config.yaml
model: "image classifier"
dataset: "scattered letters and digits in many colours"
train_examples: 195000
image_size: 24
crop_scale_min: 0.8
horizontal_flip: false
targets: ["largest"]
num_classes: 36
arch: "vit"
norm: "layernorm"
norm_position: "pre"
hidden_act: "relu"
mlp_ratio: 4
head_dim: 48
fused_qkv: true
bias: "all"
qk_norm: false
parallel_block: false
inner_norm: false
patch_size: [2, 2]
layers: 12
width: 320
positions: "learned"
pooling: "mean"
register_tokens: 8
label_smoothing: 0.05
loss: "cross_entropy"
init: "torch_default"
residual_init: "none"
optimizer: "normuon"
muon_scale: "original"
learning_rate: 0.018
momentum: 0.95
nesterov: true
orthogonalizer: "polar_express"
adamw_lr_other_params: 0.0015
max_grad_norm: 1.0
cautious_weight_decay: true
max_steps: 29600
batch_size: 64
epochs: 9.7
lr_schedule: "linear"
final_lr_fraction: 0
warmup_steps: 1480
weight_decay: 0.004
adamw_weight_decay_other_params: 0.01
Rows from block 5 of a small image classifier, named by matrix and row number. Rows with one number belong to one neuron. Each number is 128 + 32 x the weight over its row's rms, rounded and kept within 0 to 255. All counts start at 0. Numbers have three digits each. After the name is the row's rms in percent of the matrix's.
After each neuron's rows are labels from the 100 images, of 14976, where the neuron reaches its highest value: "responds to" is what is common among them. Only what is clearly more common there than usual is listed. The data: scattered letters and digits in many colours. In brackets: how many of the 100.
# fc1: MLP up (model.blocks.5.mlp.fc1.weight, 1280x320), inputs 0-79
# fc2: MLP down (model.blocks.5.mlp.fc2.weight, 320x1280, transposed), outputs 0-79

fc1.678 104:108138104111118102103201147121107127111140157153095106078114119124089145072149136157079131129112105108140139125129153137204106130114103132104173153170119137090131104128084099114144122116147105113088085105073126090179069126141148154133135127
fc2.678 102:114128125115133093138115147152132103102104095098123120123192152152110130109117178148117087118127226148116089137176132194114160167145136140170171096123109116140181167168092101130122119110130139151119144154107178206120055095146135159142080093
responds to: count: one (38)

fc1.309 098:085109143107115111139123084094102144104148141141149098096116131187098118153121122101089122151125160122111084155151131141133110160127167126132168100136113111166077154111136112135213134143162189092146114081157143094132088127089091115123166160
fc2.309 070:105160143123145100145114160185082078140108133120107136106134097092170121142158055121104082144125096189117120100149048100104142174155171098144106116132152146119128173127127160139123096076205085093136147128110148092141108102062175109154127067
responds to: white (49); pink (48); yellow (43)

fc1.366 097:150100092109142093142100159164138062124165168084103099123130092155129094104141136104113129134131143145153135094178182173100155132091077136137070150181131147132101079120094109114108128181133066152111096136109130150147118058111168105120135099
fc2.366 100:139143093150109152110137151146117162138170112143141127163179074076112163105102107148132105078128125110117128129125154076080146130145164130101078204078115150098173184102091123224128144071074167160094053097172135068113146112124129119134131149
responds to: the character A (29)

fc1.490 099:159125130116097154082140152182203153065135133126138158099163205111129170114152110140069166146162112153164105109149123175158190144118076127095140126110132159161144125089168140097142128139084146092109123096114118156162140119140160150148127150
fc2.490 092:142086125114152188153103112128062112179170144084131090154142099173100121157106129101160141162152109115119124107146156127103110112099161132106150120150161188133174153187115072131127191121129138085128099148168085135138103113197110148166105141
responds to: count: one (44)

fc1.47 103:160117164079143091144154139106174053139102156184152154104152107105135092197130116060152125146102063088187116139132114091146167153152171141131141124070104086144175124065176165087125113162051075141162124133144173146144197147134156123104139109
fc2.47 083:080105117111156102121115170109126139104087121114092137151089127116175165129116136109176093142175174132111146140128138165161030095080108132131061182195204164106127101092133082145105141161124115167101181126139160100179130122169143171126080124
responds to: the character W (30)

fc1.123 102:136099131105217162153121144083154214149111129158113098182077128111124102094120098071144090154112092170115136171151150127162131138122106154114102126153176113097089074171029164100108080142167139122147130117074129174075077095098152144153104165
fc2.123 105:145191201090138138063154088129119119065120131178117096109140160114145136102162120143106177075138162129114120144185115144111116146127171178182108102056098133112144122118207116098122185111087148078153118111127125099151094152145147070126166100
responds to: purple (40)

fc1.514 096:123142176046070163156108129105092182131128184137205149175082116131170063082174075087137117182109093136145122169126123105114085149134094144145100092178124112179120132092104162098121138169178122133084152125149204198069148148098131134129120173
fc2.514 082:150148135176149169082150143102166084154142192082087142138176146143114172141157063144068161156115125123091099145137118143116097074174109106102174101102145152118104102115107079090162095112129119158127121104085109103140206167110180125125129102
responds to: the character D (26)

fc1.605 103:142078097208175121118107105153152109075137120124152155154164187110056132096158026139128110164102138123073083055096073110128125112160091146122110153091163084173129189115169135090114124113143136097126193068148113124152159136071140086159161184
fc2.605 097:123142114132105189115130170092124152150119157135089162149112148118157125120128148087101155141158109114125125136100181144172119129085239173141122122143186120072132100139110110147118150061095070068196162139150131093063143101141107130130100101
responds to: white (67); pink (50); yellow (43); the character C (27)

fc1.742 101:189068126178179157099112185106170082129123105164119106168129140124119156170083146139112124136136088093131096114141181121124158103119146130182081168169118176165095123135137133122094160144134176151179135169108099160105153119086185172155108097
fc2.742 120:180112127089086123081063087154119103143116164135149052211134123129104154143132128125128141107165144165199115152110093139103131083122073175118163111106106142122168094182157084105154114124102111135183168128100150113119125102104154108123170127
responds to: white (51); yellow (48)

fc1.301 093:153083189155053157167124177097173165143109104126218106099124122187141120150114122165086136192160090091101108099090113129066144144114177109140162094096090148159089210115093141118148053096120150140159119105129131114125149090135136151119089141
fc2.301 058:120172098090119095089127082190099117129118156107138212156100151091145137149156113088126157114135162105110117162108168157181137105143099113169085059129186128148156109159120119118143161118111136090104109120104132170085120122134128131159190163
responds to: count: one (38)

fc1.66 103:095111113118068120139048156137118143185162149127088127117166088094163193137144071136185131154150073139135126091073125166112197188187075085148136171157164136160146093145133186095121123124107105099109069142175140139116137160110129142133100198
fc2.66 120:125134168178136132113125098089148103137151087074159075137190126157126081057124145126050133136145145144098150166157140094068115104167114137125114117072087132187148082075122116141092124109137099122164147134156136177149132147124076084128134129
responds to: yellow (40)

fc1.479 104:174111143135078140125164150117119170103093096159092119101137157072155131095121095111189132156194136162140094132179128169086108108144109115148081161121126092155116092115116181126187125220143100140147171067137100062191099153121118101087104124
fc2.479 105:112099082114085109100177099128145139131116150092128144124200133124046127207182184130062163078118153078115143082180104157130152146098118168095095087077155137117078164097181138094164083103140120157122162138145115200089180083091126112145086090
responds to: white (60); yellow (48); pink (47); orange (40)

fc1.687 098:138131119106162140121163108166140123184164137130174148132106132181197160112125105104116150112159150193095066051144175087127127120163122135103150102146090105137128122113120105112081094120147144092159079116093140119078167146105140138123163071
fc2.687 095:090057171202091139179163160125162107106161154157155190147117099099106104111126163171137063109144045119236099184086136104145133167150148199069148086067116187110149145118094155162182143106146123133130114082088094112130156120136119118058104111
responds to: purple (45); the character W (28)

fc1.130 098:199140121159134144125105116112092153145126111115131144163135146117136148155127026132065146134095147073077156146172186109081094112101094131156119101131121132126155084121119082120106105143096084168132164101172160111158087085136127081164106098
fc2.130 086:098151083099159115120126176176109068083132135141159168089208024140136115092177172144109133103093098163186201119133109115149101165147091085104136122099113152146138118136066140105155140055082115048118106124138140091157092089133175114093130076
responds to: the character W (31)

fc1.195 089:092127138178204140115110116103166080111119119100163136057130143101102195133114158132146158150131111116089142124151140127093126165102094095141145191173118104165104106094169085165150141132202126165140093110096164105087200154106137103101051140
fc2.195 075:080050146062112103137173101169127161117134151159071134122080108088084110131125121055147106118110115065119124089194128144098080107136110158157089102142067110121090173116133150136187136092165069202101087100122129141140135155184066139099129115
responds to: brown (48)

fc1.5 106:094078090128171152088110132121117079125138137158140087108143158116158091162143169158092084144155095120084174105157065114140156120071088118199171183088126135149186176135176079108058094191135104096116119127095122160098172171162122084117086073
fc2.5 090:135125142131115126138122178194177108152098157169145167111130148140133123110078099102116121153104162163072071145099107140115166157129146202107129153135085131153081077150127135069143227105082129078126093159127120114121108129192142054127092177
responds to: the character Z (27)

fc1.255 096:091086108137102092166202130119070147110133185178089120122097129151141143126108118130137097133106093127028120107132132175165106138135111103120117122168103115108111148097088150194139151158194110174165125151128167163083160135132102095094110112
fc2.255 075:152170108102174107105138139085122092153109159073128182150143150160113176103101123167145155129093129186158011145105187053148119117162122072111128157098121218136112097176038154133126139162122165093118148118094119139094119091090097133101082117
responds to: black (42); the character M (25)

fc1.408 097:068129111116112139082098139153082155159126144134112025081137144101168152121151059131089079078170136157130143161170112142094090173084093074118147194089101112154089116130100224134164181160156149132087192138111108101134073102154102128132116153
fc2.408 101:174113108106070122133191141120096167106066131082122088080182162141159136122117153083214162108173135139138085074119133136146115115171159165124127127139128146087172113141154090120133113112164125139085091124167160190039124126181169126115162137
responds to: count: one (38)

fc1.657 097:081159116105110223144066201113109150100146164135172111090095169075160129078122158082085118124130119110158097142110051106133113079157201159112099121116068097138157166068153151152081079161140115119133083151098114114165150092114107062141131127
fc2.657 072:118134142108092161103133165112125097090070138146076102143164107136115139162116131143103111159114151164102115104105122221135188059138136140090177139106138180105126168081111081118143149090136148118068164062214180112163132113201061139136150157
responds to: black (45)

fc1.261 093:070173133123176157110174137113145097133098119132145148095109090159107159120108063173155150136110213153152056131159041114128129128125100112127118119170167147135066110153104159158118134094068128117169158136101106117128171134112116169110133088
fc2.261 076:102159068146124084105118109168141112119163111109190117098072138137122139150142159160099082104124121158136083111133153136131043120096102111148189075119131112106140123104121074082092094187149110148128057104134089131108089090139179135123098109
responds to: brown (47); black (45)

fc1.536 102:129154170161108159049108155175154095128158080132117082108139174109130158104143115085087051082079145176172101172153119090113119111105133053099117109092184109166139115130122116117155138146129131133091129131110140096058112118068145138104148136
fc2.536 089:151105113173131138105125130084166082083151125079129135083187088172092080134110140135180164168120101108160147141056096132120132165127134082101060167084151103146113072098129175114138141056135127125171111159221169100091126146167172135197157132
responds to: the character M (37); largest: M (26)

fc1.282 100:086090146111183199149134065109101133125120145153118169059128118103152138078088095114157136165106140147148175177138116145183108079135126143125136195098089180104108115097132135120142092135148126215127164114146130145167148115134127115140097109
fc2.282 105:128101136098048124128148112133139093145166127176157189140103158114135126153083135151198115098152140142077189099113083117117128160134160131101108140176114115092130147103178169073105112125072154141160140135128092073083142126128165135099111164
responds to: white (57); yellow (51); pink (44)

fc1.194 093:126100123124132085148137103175089135157149122059120085100090145142135122131104106101114135169177143091140115164159149204111134175081137093112113138187126138182169136113108178137147094051122088165133193131124119115108157141049131129126090144
fc2.194 085:103108099158103150174204156118142090065095136183147095177136089127113129123101097131185169129121092141175102137119120122116139114132104182131109144130081111087109165111167202140141167105126141129118095133125157167136163171164175128144106132
responds to: the character M (26)

fc1.63 098:079132099131158160086145151200111126154147107165177059099137109125166103163102122157126140159156115088104128170149064181138138105179083114132144106111055182145140090113113100056073162157087179141127125101122147121093152079075075155082149126
fc2.63 108:154116155200142057126097144074021134097133138146140164106040128136095063140142145144105096175156087130183166051130122111098120149113153160142136137144135095138097123184120124135116177159108111175093129130113141105158098162129122109135113092
responds to: the character W (25)

fc1.369 096:125119172066182155158113133157172084160132104073096159179142186098097128132096120145112135170149153143136095081132128171109139126101136022117123157088107128150123142098161153145155107079112178099069108153168152158127103164160124073079140132
fc2.369 107:112160165143134117106172084134098121118116181143120118084090082120168099116164059172192107219145139130120134180159158166135120149124166165139155154112195084104131127101116066174102112160096097077117145135080110132142156144144082121175151149
responds to: blue (42)

fc1.168 100:158134144131163124106103122112195113140103083133122208135097125079142125146144090112094138180150138093159164142092111091133148126113147197146161137188114136129041084117118135112115168126162125118085162111165154121158110162156115126118196161
fc2.168 114:088168120119147143142142168201130113104085144111148086139154166158123190088116170104120103086137145178126148147104128174119120113130115113141128068141130103125166236148169135139162094168113093147115127125114143136100104087065115143117077132
responds to: the character M (30)

fc1.606 113:150119110156159144107136085089128145105122147197142143144112128144163134130096164108132113082167125143122120127132090111132152145125157090101103117096073156209134121161111156145088121122115144089108094099119070155184109149174139166201116132
fc2.606 128:132078169125156103124160155162159107084083156103063068112126139165114139153143134162105100099159119130097091058126104128093088187138106105085112105034086109135138170167125173124164167112128089155082100109174113133159118137109085141155164115
responds to: brown (52); purple (48); blue (44)

fc1.495 109:178114134148138149130113116071170141157161092188106158140110130130135098110147110132084126106125122133160156104149163159120124113163112204147118126119126064117146193138151126126108146068089129148159082087142140131107129092152192115089097104
fc2.495 105:148181123128087174165161156132095098088150091104101084185087130128153079136099146151147176133114092157146137145175087162164190139105145097111098116088144141123156103175072110067089130115129104137173160084140053075137151171125123114170146133
responds to: yellow (59); pink (45)

fc1.332 105:122113101103133152137089113135112168094099155118113111108098166134148093133155155096161142124118108127136183122135141124208076106204155121208059122116155179147146165066125164099098120150100105165079130150134108115052118104133065123118131108
fc2.332 072:115078107128128122148104142148111120121124072158125077168142170145104120145149135135117162126151110151057156146140095160109194152050103102133097111111142128092130111172144126138153076176143096131082083107144161139115165133129113077185109065
responds to: orange (61); yellow (58); pink (50); white (48)

fc1.663 098:079104141128154143104147103170096114140125116148090115190107144158199128125182168080131121145073088075092139183140129142118177139158145169155069097126180108125132060164115096149126121116144181125097154162097115148045118087136149143078151114
fc2.663 087:131113074123114117138198118126092119097094120164149128086184062124082145123149114158159109119119147158163107095141099156169057121151131150175135153095081107111147132143143177104106119168134107062119123011074108111138098133143097130208129090
responds to: black (47)

fc1.590 102:118129099143172146065110174119055128129165065124063172138055114103080101048172109114096131138129119154130106147138119106115143076158165148175178130125169106082112176093115189140149163156167117083085123158154102119139197156182139101069066205
fc2.590 125:113111069085097132113128066070128143087058129142140065115139104134093085162154116121105133175117125119099164164113047143127135109098108084107075037148108143108152130146196123137141116133076083120130147125133126166127092156141156138126106197
responds to: yellow (51); pink (40)

fc1.239 096:063111117161184122124117142125138178131116120139158066151171114122132104131119156161147123131055076104159174090097065147163129128148110117127153146188098120119060172125140146160133111105198119108097071131122147116147076130076162193153143122
fc2.239 078:196113160166092139116105123133098160140154121132112091066132166099070190089065121140102149150102177143098136130165112142080146114090147084149076131136141117150117140124160155108081111122093125168152097177126095119133156153157114123141140149
responds to: blue (62); black (43); brown (41)

fc1.358 101:116170159086109107147125117124126096119107072128162106140090142096143076112201094151124108138104112150121129088182139236145131106135113092092156126135065120073099147134213110131140096080119107115107122097115101136152141116124083160128128140
fc2.358 095:151155103165072119138117165138110120122145109131155127136134169095086176133074151125098183146099059151098135139104145083114182099053060107165055126100163154191180178169068146160121135110221114044111115098145114165137128149135118115127118128
responds to: white (63); pink (49); orange (40)

fc1.436 102:162159152115110112144095087125089118139135094117136121107126108114174108105117198134153091124127145128097147090143112065170100134095077163141214128095103124133141095060158151061100154118132096202131118103074162145117114147151115146154138131
fc2.436 095:168093060136163107132166154139158116153109123192126129126125127160148130146123119134171129142118129117179084126150046184127172120139137142158094178147129138176152119155139064132117119140097147125127212155131153170099146128133128110105110083
responds to: the character L (25)

fc1.698 099:144155114075158075199089149121091138084167146136101078148149117116106114083108074114142095081168090156092166135187122129092159139073127127144092114213146121157123171166142113095095148095104128124116151097107127099118060136111128180138108091
fc2.698 113:123136127119100125077097197141113119202143128139087106127134107199109075171154135156152157193115171102144135137162080126161116121129150141108090143124138160185092117169122057113096136168179117141144115133123101114146104132135127098140146161
responds to: count: one (42)

fc1.395 097:115136123122156105157129141135119104160095134094150196105124132150105110125140164118121137078138082142150129091156148095142137168160126110163115078150115111109122170165148145110142120176055112140130114114185052131118104115106115115105148155
fc2.395 079:112153146099122124109108098144119190169114095112113105138119122112068124126200140074088070063194132074099089172171140133104104132088092163092161142128158101131140139196113138207110108117130047114111160109148120076097103145139151143110146090
responds to: brown (52); purple (48); blue (41); black (40)

fc1.365 095:133131148126112103175141160173112145152108059139113108141082184126112162186129075132073123088172152129068174166172152090100207117179106097184107139144156157179164151090100106089122108173151109152118130092145110102100172146187099144112108125
fc2.365 112:097091140124188132184085176106123143119125103122149149112134138124105178129119170140197136170137127124185081127137129141126127144122201137155156162058111133124143121120127156168173129186162064104116103130134158156185155092150144090129076139
responds to: yellow (53); white (47); pink (47); orange (44)

fc1.265 100:129172105139138120091118116142166115151136158144115151118082119150110114148110104118123087090141152076104137087183170131142134221146171125134110209125132113139087118124116069125123101130155092148092102147152151188107127117062120129132101144
fc2.265 098:093082108184078105185144101043123083218146141077161099095162161151157129153154164140124155152156103135140125100127129062124103051077093146138122089175096129120098117101112122103091085149141124152136150101085097102084152074117159133144184177
responds to: white (59); yellow (52); pink (51); orange (49)

fc1.134 099:176097115180106083128158088122106088118093106122121097145113181072096121124117122087129117195153112134078102104130150146177107068082136091167146099085158098141135073180113135147160150212161126142117153170167186176099099113114152155132081194
fc2.134 110:091166131106139155136090095088032107099116114104112077099155094156079103178122099143150144146119110140106113103130149154112146131185117136166132129125134156093158149093157140084143142113156114154110085129101105104137188105056075137147151097
responds to: the character W (32); the character M (29)

fc1.448 111:148166135120112059176102117118089128073141116083117141147170084140083095106126116124082129099143147148091153109140156114127152164151108102110099086164138196133075155201099185119124129142165120118116141131129102167094148130113113104130072118
fc2.448 127:151137092143178130097115134093149174093131117128138122101156108125183140120152141162118142161094112140110122141076116104096125116096182139062163183120147105132072160132120107154157160141139167123118073162129133084120102090154130128160111181
responds to: blue (41)

fc1.201 104:127028148106133131096104072126113172138150157142091136083108114132136102204130114058153151143071127106150152149110170125138143194153195170123112164141147077159086216118091140131132155130145132138146170159152114153127089105148116135069154126
fc2.201 122:113184155104088172135200158128147158152140089103143134115134077088056127059154170176116111159132120115146159139110087139147070127102122135120131140127124190090102115107141120103159115144168104151086116144113144077103134145097148132128098142
responds to: the character W (37); largest: W (26)

fc1.617 096:232131143062122155139131136124154090112147107117167094078197119110166163107115086102084098120137134120156181073133153146139143111112148100107061102120131158197079143104121129068119205089164127128075093160144139126135117166160107093090133083
fc2.617 109:080078149157110073131126169142110169187153079131039076131091155080138082187112171131169144130104169065141138169171082093141120080128081080060124164133131059075172121141138111198098095107107146147153178125173120175097139181148173197151175171
responds to: pink (50); white (49)

fc1.141 111:157158174118151121069103143143135122144104098134061185153121125147115144108157151152113119126210146152099098209119172142133161119100131110073025139124070117134099115166075174137078171159118089183090138158156086157160101143163138132139138131
fc2.141 123:077099132128084157109159132089182091102093135146136145075096113126130099135134101123083109175064158142163116089073098121113103186138138126105132180142119112146064158207088118173142109166157169134152094108094125124099165116077107133150075181
responds to: brown (47); blue (46); purple (43)

fc1.696 095:156138131139102117143188079162160139167177130142214143163143163136117050130140137094120157126121152212096107164133082096062085150171146154113106134117108117146138130061138080090143108136126123130190140111129097054130102130098075108087082148
fc2.696 097:146084173128126088138132127119073096073110150137155118104142115137179168138155147134121118141098147102105132132096131135181142096180138196120105067114083095145160129165126125139095118090148057185054149098164128138097102122111224198103149116
responds to: the character M (26)

fc1.766 093:142158096207190088147152097144153122160082134110137098109108163146109100185091084126137097155126104111135140095090074119131146105200134071108157133117155141146178141144117109055118108154155160091147115116100083089062139168107099187172089190
fc2.766 107:106181189100104109158144178164122110097124167186104156112182117146107157130186141075123171115107166126069108132125145101174160135106152131098144134157102118120108125100119117155138124094107123144131161123172135192118149120195164136142153134
responds to: orange (43)

fc1.624 106:123105150125152147123050085050141051114169104120172078132139107133107130113110141131120085098127129091104099122166181128126151114095121109126114101121114114126105164197113104144077149061159110150092130191067107122196138111128136101115174066
fc2.624 133:109165128074092108152158125137173197152125117095172145108050151162150181039112117092151128134084145118102096145211146125108091156118091112165140126094104139159188055128152114070103082104040099126163142051176154118104147139095111136169104118
responds to: orange (46); yellow (46); pink (42)

fc1.498 113:147060143101143133120148142087088128138126109117107058094188170111107135140135177176090183160096109138148109136137085127132101146071160113147136147120143159144075083174115099156079131183146155111142160082150167126109148143139127150146117111
fc2.498 123:148151153173157114112186072088152083150123102134176103113100189111201125124140149086127179113175098121070128130131089110104168152123138128109150184111123127137160173140108134106099132128131210118146152132142047135088156104139134121075103141
responds to: blue (56); purple (48)

fc1.51 110:134117100115107092149135150175074089101143162138178105106130167096095112156082171076151111133142156095135153134079127168110080089222093109153120172154155151147123092132135124139121139137094129051165137173104110185102158124156205194186107142
fc2.51 136:153137167153121138139094123142121095098087158115120103170114140111133129095107123135227123162143171176176126139159120142160224147172151113110176123115154103156134137142139103148140144116132102106153101153134158131094081109150176092098096105
responds to: count: one (45)

fc1.318 103:098064166131131134166159132118124149129093068116096133114129114132141146166145110197015093114116108100118171164118104098079154121102189176143122128098153171094127148113120083058081088172133119105124109119125143116122142128183108117159102129
fc2.318 111:144137161100132113132120121177194123177176210099135168132122185095141098152146175175133133166099097156102097220138059104161149063137134125117131179159092116135177152167092087108092169145150144156133109142145127168115168146171146166140063122
responds to: brown (41)

fc1.668 107:127194114106153125073154090162121090200087151149146073194160148104078106146099148102118113146122111120122067136128165088115115115155084132094096102149157121159132165133132133136137118102145117118144173145088148144141105087110171086089201159
fc2.668 107:124143135124066173124129178075101078157135098119096153135195127149200170088061114109111116109131077086143073102116163162145133106100133122113077222132130078147185066079182129121087102177109173123119138122174132106105134098123149126084174169
responds to: the character M (41); largest: M (32)

fc1.416 108:173148082135099168113128119155140099063109070150133119133161143138137164143135145059202137110103119146096099199132110139144128155139078115148077108159128129100161118082116094135146167149132135146143177104079080155142116127096146236155151180
fc2.416 111:109101137068178119102132158117122110189166115084145177111124136151068131157175149135099147149129146093123179114138133115108130168084115078131112099137145109119137104129107104157049112122122167164124094138100104143130126111087134147109112114
responds to: yellow (44); pink (40)

fc1.754 103:126125132153156070125096114089159143112155178142181118208145112082090126129102132114074081130104104097126119164117129164191087193122125151131143076141148187128078171155094078128103109112112141139131104134155106142137179172200193112139132115
fc2.754 111:162169120112110194162096124103121144169139142144119118153165090091088040128172127121173158139155089141127135094170146089092130136107108155142133127125136115132165135102113217098126155119113155145120152161113089101077125151121120167148134108
responds to: yellow (50); white (49); pink (45); orange (41)

fc1.577 098:175136133134174133134208154166059127102146149166100148113141137117105105109166111093105131095128160164162131102164061095104154140107102066133065140137144087137080127237110181165139072087119112128090076102114146164175121121077154144121149116
fc2.577 086:081177110134180068112157065127121087100168152079142094105106110160082192148163099075135187201148066132159094115108180082144086138172127113138114142192089137160105166157174176056143121126149131082120110117131189136110142169118145126134133173
responds to: pink (49); white (41)

fc1.425 098:087117116106117150109090154147110115109119157157097148115085144092151148127125183175174100146094113197099128122096108121182144069088160182098183130109101113140088131145164099183110138128109195091165198081154155097135143128118101089148146084
fc2.425 108:108149125121099123128107150168174095071100173136147136104161049127132140178137118081117175165195121122126167152151112076115129192152064134133118157053145151117128124111153134119150146088128143153166171135148133142106114133135144115094123186
responds to: yellow (60); white (42)